From a checkpoint of a small spectrogram FSQ autoencoder: encoder patch size 8, 39062 training examples.
Rows from block 13 of the encoder of a small spectrogram FSQ autoencoder, named by matrix and row number. Each number is 500 + 25 x the weight over its row's rms, rounded and kept within 0 to 999. All counts start at 0. Numbers have three digits each.
After each channel's rows are labels from the 100 clips, of 14976, where the channel reaches its highest value: "responds to" is what is common among them. Only what is clearly more common there than usual is listed. The data: phrases spoken by 400 fixed synthetic voices. In brackets: how many of the 100.
# pw: pointwise conv (encoder.blocks.13.pw.weight, 256x256x1x1), inputs 156-207

pw.241:482478477481479475479504487472472508519481483472486480472475483480488482468471507479501469480479469468471475462469533465465538531490466462505491543463465466
responds to: fast speaker (52); clipping (34)

pw.130:492498496496497483488480498489489453430493497488496492487484499492496496470487497490498463492492479460476491474483514471493484476513482484502513466482490485
responds to: reverberation (78); mains hum (44)

pw.183:487500496495512499496485496510514450444492496521492505511497500498492500513508493498496504497496515512528503476476498476488488480518484480492517471480486488
responds to: mains hum (31)

pw.145:501505503502499492493510504493496463347500502495501497493493506498504501481492509498501472500499486482485496476492539472499493471518491489515519462485496491
responds to: reverberation (72); mains hum (48)

pw.198:485490483478480478475495477481476500539466492467483479481468486489485487447481462489498464478481477448475491478480535482464569557491473477482489582474474471
responds to: fast speaker (52); clipping (33)

pw.202:477486480473480474474499481481477508530465485471484479480466483482487481458480489482499469476477477459476486477475552478466575557496469475507495575474473471
responds to: fast speaker (51); clipping (33)

pw.242:476486484474483471469486481485487453432462482485480477485465481482483481480482493478502481476476482493492481483478479483487452439500481484485500442483484483
responds to: thin (high-pass) (77); white noise (59); pink noise (31)

pw.188:487487477482492472479491482492490474473468488486485484491468485489481487464491469488497473485486486442479493475479456482480457467453468472468453459475475477
responds to: thin (high-pass) (83); pink noise (44); white noise (41)

pw.193:479478475477480471475506485476474500513476481472485478474470482477486479466473506476510467476475469464471477465468533466469543535491466466505491548466469467
responds to: fast speaker (52); clipping (34)

pw.140:495499495496495486490491498489489434396492497488494491488486499493499496482487498493502479494494481484482492481488515477495485471518489491502519461488495489
responds to: reverberation (64); mains hum (50)

pw.151:495499494496495485489488499491490436392492498488498491489484499493499497481488499493505474494493481475476493486492514482499479472520491496504521455493499492
responds to: reverberation (65); mains hum (51)

pw.94:503507504506510487497501505505501448407501504500506500502494509499503504489501509495502481501497487461478503487493539482503492469497497499535497459495499496
responds to: mains hum (50)

pw.221:485482478477478477476498477478474502536468487469482478477471483485485483458478471485488471481480476462474485475479531479460554549478471470477478565471467469
responds to: fast speaker (52); clipping (33)

pw.106:510517517505521503500480509529530511510496510529504507529499510511514509494528504510512498506507528491528523513504513509499514511549505511512549517509504505
responds to: fast speaker (45)

pw.46:497499497498500488490517498497498431371491501496497494495485502497499500468493488494504462494494488454486494495494503491502451441511497504507512417502506498
responds to: reverberation (67); mains hum (43)

pw.195:490486483485486475479548492484483528510485491478495484482471488486494486456480537483529453483481471446469485464477571463489549536497475472534499542468480473
responds to: fast speaker (49); clipping (34)

pw.107:478476474477475473475492481471471506510476479472480475471475477476479478472471508476495473477476470473471472461468515464468512511488466459501489513461463467
responds to: fast speaker (47); clipping (39)

pw.68:509498500505504476489472503497493418396502504491501495491478510498499505477490509494496473491494468456452492481482534474495499482525489494530526469489496488
responds to: reverberation (69); mains hum (52)

pw.210:478482478475480473474504481478475496521468484471484478477466483481486481461477492481503468476477473460473482471471545473466570547491465470500491564469470468
responds to: fast speaker (51); clipping (33)

pw.74:516509518512496515512500512487484536596510510482510507488516510509513510466494505512495478513512490466486506481489519483480527531511492482497509564478482490
responds to: fast speaker (52); clipping (33)

pw.100:481477476479476476479489478471470499512476482471479477471478479479478480468472501479487474481479471470471474461467510466465510509480464459491481512461463467
responds to: fast speaker (47); clipping (39)

pw.120:499507511508506495495460506501502430430500509504504499501501503501499512500501483499507496498497502475509501501500478498510455458491509507510490430505508509
responds to: mains hum (51)

pw.161:496498502498492486486500497483486442401496495486493485482490496489497496485482504488497479495492477487489486471485519468493484468520491483504520461480491490
responds to: reverberation (74); mains hum (54)

pw.132:480483463475502464475470489512500488477457485495497490507456486488486487443506482483512460474479494435476499505487461507491447460468479499490468446503493486
responds to: thin (high-pass) (79); pink noise (56); white noise (36)

pw.186:490497488489494481487587494489489495494464496486496495489472496495496495426490487496484440490492484388483496476479495476484493490453471478487450492477483476
responds to: quiet level (65); fast speaker (60)

pw.150:494501497497499484488498499492493457412494498492497496490487501494499497479490512493499470495494483476483493474489529469496491479516487486509517469482492489
responds to: reverberation (75); mains hum (44)

pw.4:509515516506519509498447504532534510510489509538499501533500507510505510506532493514503518512512540504550524527513490528504502506509512522497507507523512515
responds to: quiet level (65); fast speaker (46)

pw.89:499508512508507494496462504502502423428503505504503496500500504500499509503501483497506496500500498487502499496495484494506466458495504505513494439503506507
responds to: mains hum (49)

pw.114:499507514508508490496465506503503419420503507503504498502496506500501509494501492497507487500499496473497500494492495491507473461497501506521497442502507502
responds to: mains hum (55)

pw.119:512499507506501481491485507493488499463507505487504494489487510497509504478488525494501473499498473470453493495496577488504516505525500507540527506501504499
responds to: mains hum (67); reverberation (60)

pw.214:477476479469466483472485463478475508515460474478465468479476468477470472478482504480465491477478488480488478488482515493460515515517477475504515516479464477
responds to: fast speaker (50); clipping (36)

pw.222:481481478482483472479512490476475522518486483475489481474476483479488481471472523476517463479478465466469477458472543455484534528500474466527501532464478473
responds to: fast speaker (50); clipping (35)

pw.185:497513496490526479491457495531525482484489496522493499528483504500491496528525466495501521489492518533504517521501466518515464486490509522506490465523514509
responds to: mains hum (41)

pw.194:480476474479477474477502484472472513517479480472484478471475480477483479470471511477498472479478470471471474462468524465466523519489465460506490524462463466
responds to: fast speaker (50); clipping (36)

pw.87:503516508504525497496516513525529519452484517530512516526492519520514517464525522519504462505509526440527524507501519503517490490473506511517472460512514508
responds to: quiet level (61)

pw.206:489490486487492476483542499487486537518491491483498489484477491485498487466481538482536460484482472457474487461473567457488552541492477470541494548467482475
responds to: fast speaker (50); clipping (33)

pw.175:472482456466501465466471485514504485485439484500491484509451479488484484459507483486533478469475501451491503514496466515496452472481489510493480456512503496
responds to: thin (high-pass) (44)

pw.56:499499504500500487493495499494494425365500502493501497493487503496499499478491508494504470495495484470483492485493520481506462454528496497514530430494503496
responds to: reverberation (68); mains hum (45)

pw.128:493500494496498488490494499491490439388491499490496493489487502494500499481488501493505475494493481478483492482492519477501485469523492494508524457491500492
responds to: reverberation (66); mains hum (50)

pw.171:499508502501498489491487507492493437384493505490501499491487507500505505466492499499508462496497485459486500490491512485501488481525490500505526461496503494
responds to: reverberation (60); mains hum (49); thin (high-pass) (29)

pw.80:497497490500503483493475500503497436443490502491502496499476503501497502450500494498512454495496487426470502500488497497500482482497482507514497453506506489
responds to: mains hum (40)

pw.162:489493480483498484481487494505496469416463497490499495502467496497498497444502480497521457488490498454486504517506480516508454456470497519499471433519515504
responds to: quiet level (65)

pw.227:478474471473474472473513480474472508511474476471480473473471475474481474469471513473515469476474470467473475469475532470476535531479472469505480535468473473
responds to: fast speaker (51); clipping (36)

pw.2:520490503512472490493504503461460489469531496457491470459502497488499495547463507487471543503494452582446474475492501476486477468500503480491502464479489489
responds to: rumble (42)

pw.82:513506516509494509510500510483480530583512506479508507484512509506511506463488506505493473509508485461479501476483520477476525530509484477496507561473477483
responds to: fast speaker (52); clipping (33)

pw.187:499502497496494486489481501493490431386489502487499493491482503497503501474492491497512471494495483471478497499497507494504477471532497508503533455504508497
responds to: mains hum (55); thin (high-pass) (29)

pw.37:495492497497496484490484493488488434393503496486495494486486501490496494478484495486496469492490474472471487474481513472496462450512483487508513438484493485
responds to: reverberation (78); mains hum (42)

pw.9:495498500495499484486517497493494438368490499495497493492488500494496497466491495493502465492493487470486490492500512487502460443514505502512514425499506496
responds to: reverberation (67); mains hum (44)

pw.95:497488493494488466469482495477477449421493491479489469475470492480487490468473499477494464483478466476468475470485491470490450445511486480496511440479489482
responds to: reverberation (67); thin (high-pass) (40); mains hum (33)

pw.22:490490479484499476479461492510501449474469491499493484505468491491492490484505471491535493485487501472490502526506458524508446464494500525493493449524517505
responds to: mains hum (41)

pw.21:477473472476473471473492480469468507507475477471479473469473476475479476467469506474488474476474471474472469467471507472469506507488467464496489508467465470
responds to: fast speaker (47); clipping (40)

pw.0:477473472475472471474492478470469503508475477471479474470473476475479476468469504474490475477475470475472470468471510472469509509487467464494488511467465470
responds to: fast speaker (46); clipping (41)

pw.158:498505498500495488490484504492492431378491502490499494491485504498503502471491494497511468496496486466484497497498508492505481475528496505503529458502508498
responds to: mains hum (58)

pw.209:482478475479478473478506484473473514517481481473484478472475479478482480469472513478504468480478469467469475460470529461472526523486468461508487527462467469
responds to: fast speaker (50); clipping (35)

pw.160:500493498498487498496475495492493516524501496493495490492501492495499495514491502495501514497496495514503490503505524503499528528527508502520527529501502505
responds to: fast speaker (50)

pw.201:507491491499491472482416495486480419453503502474495481480468504492496499460481453487497458488486456463434485476480510472491496483528490492505528489484492479
responds to: white noise (43); pink noise (34)

pw.192:481478476480478474478505486473473510517480482472486479472475482479486481469472509479501469479479469468471475462467533464467536530488466461506489539463465467
responds to: fast speaker (52); clipping (34)

pw.167:480486465474504469473478491514497496483447492493500492507451491494494493424508491492526449476482499423477505516497477516496456470473485513498473447514505494
responds to: thin (high-pass) (58); pink noise (42)

pw.52:498495495492491479481506494484484434368490497484493484483481493491490497477481504489500467488486475477478482473487520469498463454517495486516518430483495489
responds to: reverberation (76); mains hum (43)

pw.3:495500499496499487489514497497498426364492500496496492495483501496498500475494490493504467494497490468496493496497498492505453443513499506508513419503508498
responds to: reverberation (61); mains hum (38)

pw.139:487486478491488481495497496483478484429495492476502496480488492492496491498479486488496491486487471516456483486481493486491461454479485486497479445488489483
responds to: pink noise (46); white noise (45)

pw.234:484480475475477474476498477477473497538468484467482477476469482481485480456476471482499467479479472458470484476481525480465555553484474474478483567473472472
responds to: fast speaker (52); clipping (33)

pw.244:481477476479479474478505485473473506517478482472485479473473482479487480467472506479501470479478471467471476464469532467465542535489465463503490548464465466
responds to: fast speaker (52); clipping (34)

pw.179:495499496497496486490483499490490432396494498490497492489485499493498498485489496493505479495494482482482492486491509482500477468521491496501521454493500493
responds to: reverberation (61); mains hum (53)

pw.33:489489482485488482481500491492481463409471495474493485489473496492496493436490491492510449490489482448464494509503485508500459455490495511501491436510505497
responds to: pink noise (48); white noise (29)

pw.133:497511498502517488491449503521525432457490502527499504520486507502496505503519473503514503497499518494528517505493468505500472470491492505484490443505502498
responds to: mains hum (42)

pw.153:481488465480509465476459493518511478470464487505496489514454491488487488454512460486502465478483503451483504503484460505490453459453478497488452449501492484
responds to: thin (high-pass) (74); pink noise (61); white noise (32)

pw.147:481503482484527468483454492531527481485464492526499506527462501499487497486523488496519496480488517464508515506485468507496483495499487504494498477505498489
responds to: white noise (46); thin (high-pass) (36)

pw.6:493497496494495484488493497493493407359488500491498492491483497496497498472489496493506464491492482464479491492494507486506458456521495502509522424498506497
responds to: reverberation (62); mains hum (40)

pw.41:507519514510531505501448511536541489484492516545506513537496520514512517500535483519512504515515540488552530520507482517523479483479509522496479477523520517
responds to: quiet level (80)

pw.144:499503497501500488495488508495492446387493505489507502493487509501508505469493496500514464498500482462477501498501516492510480474531499509510532460504511499
responds to: mains hum (58)

pw.15:524490507508473487474540505474473462424511502473485457473496496486509494537473503495496541503500472601473482494510504492505470459504524501499503454497511506
responds to: child-like voice (49)

pw.243:507491488500493473484422498487480420452502502474499481481467505493499501457481460490501455491488460459438486476482506472491493481529489490505528485482494478
responds to: white noise (45); pink noise (34); thin (high-pass) (31)

pw.196:496505499490502484486538499502501518515489500491500498501481502496503494461497525493545459490489487450484504467470573464478553541493474472539493554467475471
responds to: fast speaker (50); clipping (33)

pw.180:490494481483492477478541493492492504505451497489494489491459496493497495414491504494499432488488486395488496480479496478487496495468473484497467494481488476
responds to: quiet level (64); fast speaker (57)

pw.96:503505503508518499506475510517518418425500510518513514517496514512508512496516489510512492502506513479522515501498486496515467465497501510515498440507515503
responds to: mains hum (56)

pw.191:493498496494495484488497496488487438384492496486494489486483500492498496481486504490500475491492477482480489480486520475493488475520488491506521463488495487
responds to: reverberation (70); mains hum (49)

pw.254:480478475480480473478504487473473513517482481472486479472475482478486480469471512477505468479478469468470475460467531462469531525489466460511490533461466467
responds to: fast speaker (51); clipping (35)

pw.181:479483465471493465469465483506495474478451485490487480500455480487487485469499482485531483472476492463477494511492467511493460473503489508496503463509502491
responds to: white noise (36); thin (high-pass) (35)

pw.229:487478477475476475476495476476472500540469484468482477475469483482485479457476463481493468480479474460471483478479524482464551554479471475469478566474471471
responds to: fast speaker (52); clipping (33)

pw.66:482482479484483472478506491475476502510488484476489482474474486479488482469472513477500459480479464464466477450468540447478526518518469462512519524458472468
responds to: fast speaker (48); clipping (37)

pw.163:480493475490523481494470502525522436454482500522511511521479501503496504521515473499537513488493507499504509507490463504513447456507491509499507437507506502
responds to: quiet level (61)

pw.35:495499503497498485487518501490488443364489501489500490488488500491497501473486500491498469492493478469485487479489516475504465449512499492516512427489498496
responds to: reverberation (74); mains hum (45)

pw.212:485493491477480483476494480484478522545465490470484480484471485490487485447485485491495467479482483451479495486486545488469580567503481485500501598481480478
responds to: fast speaker (52); clipping (33)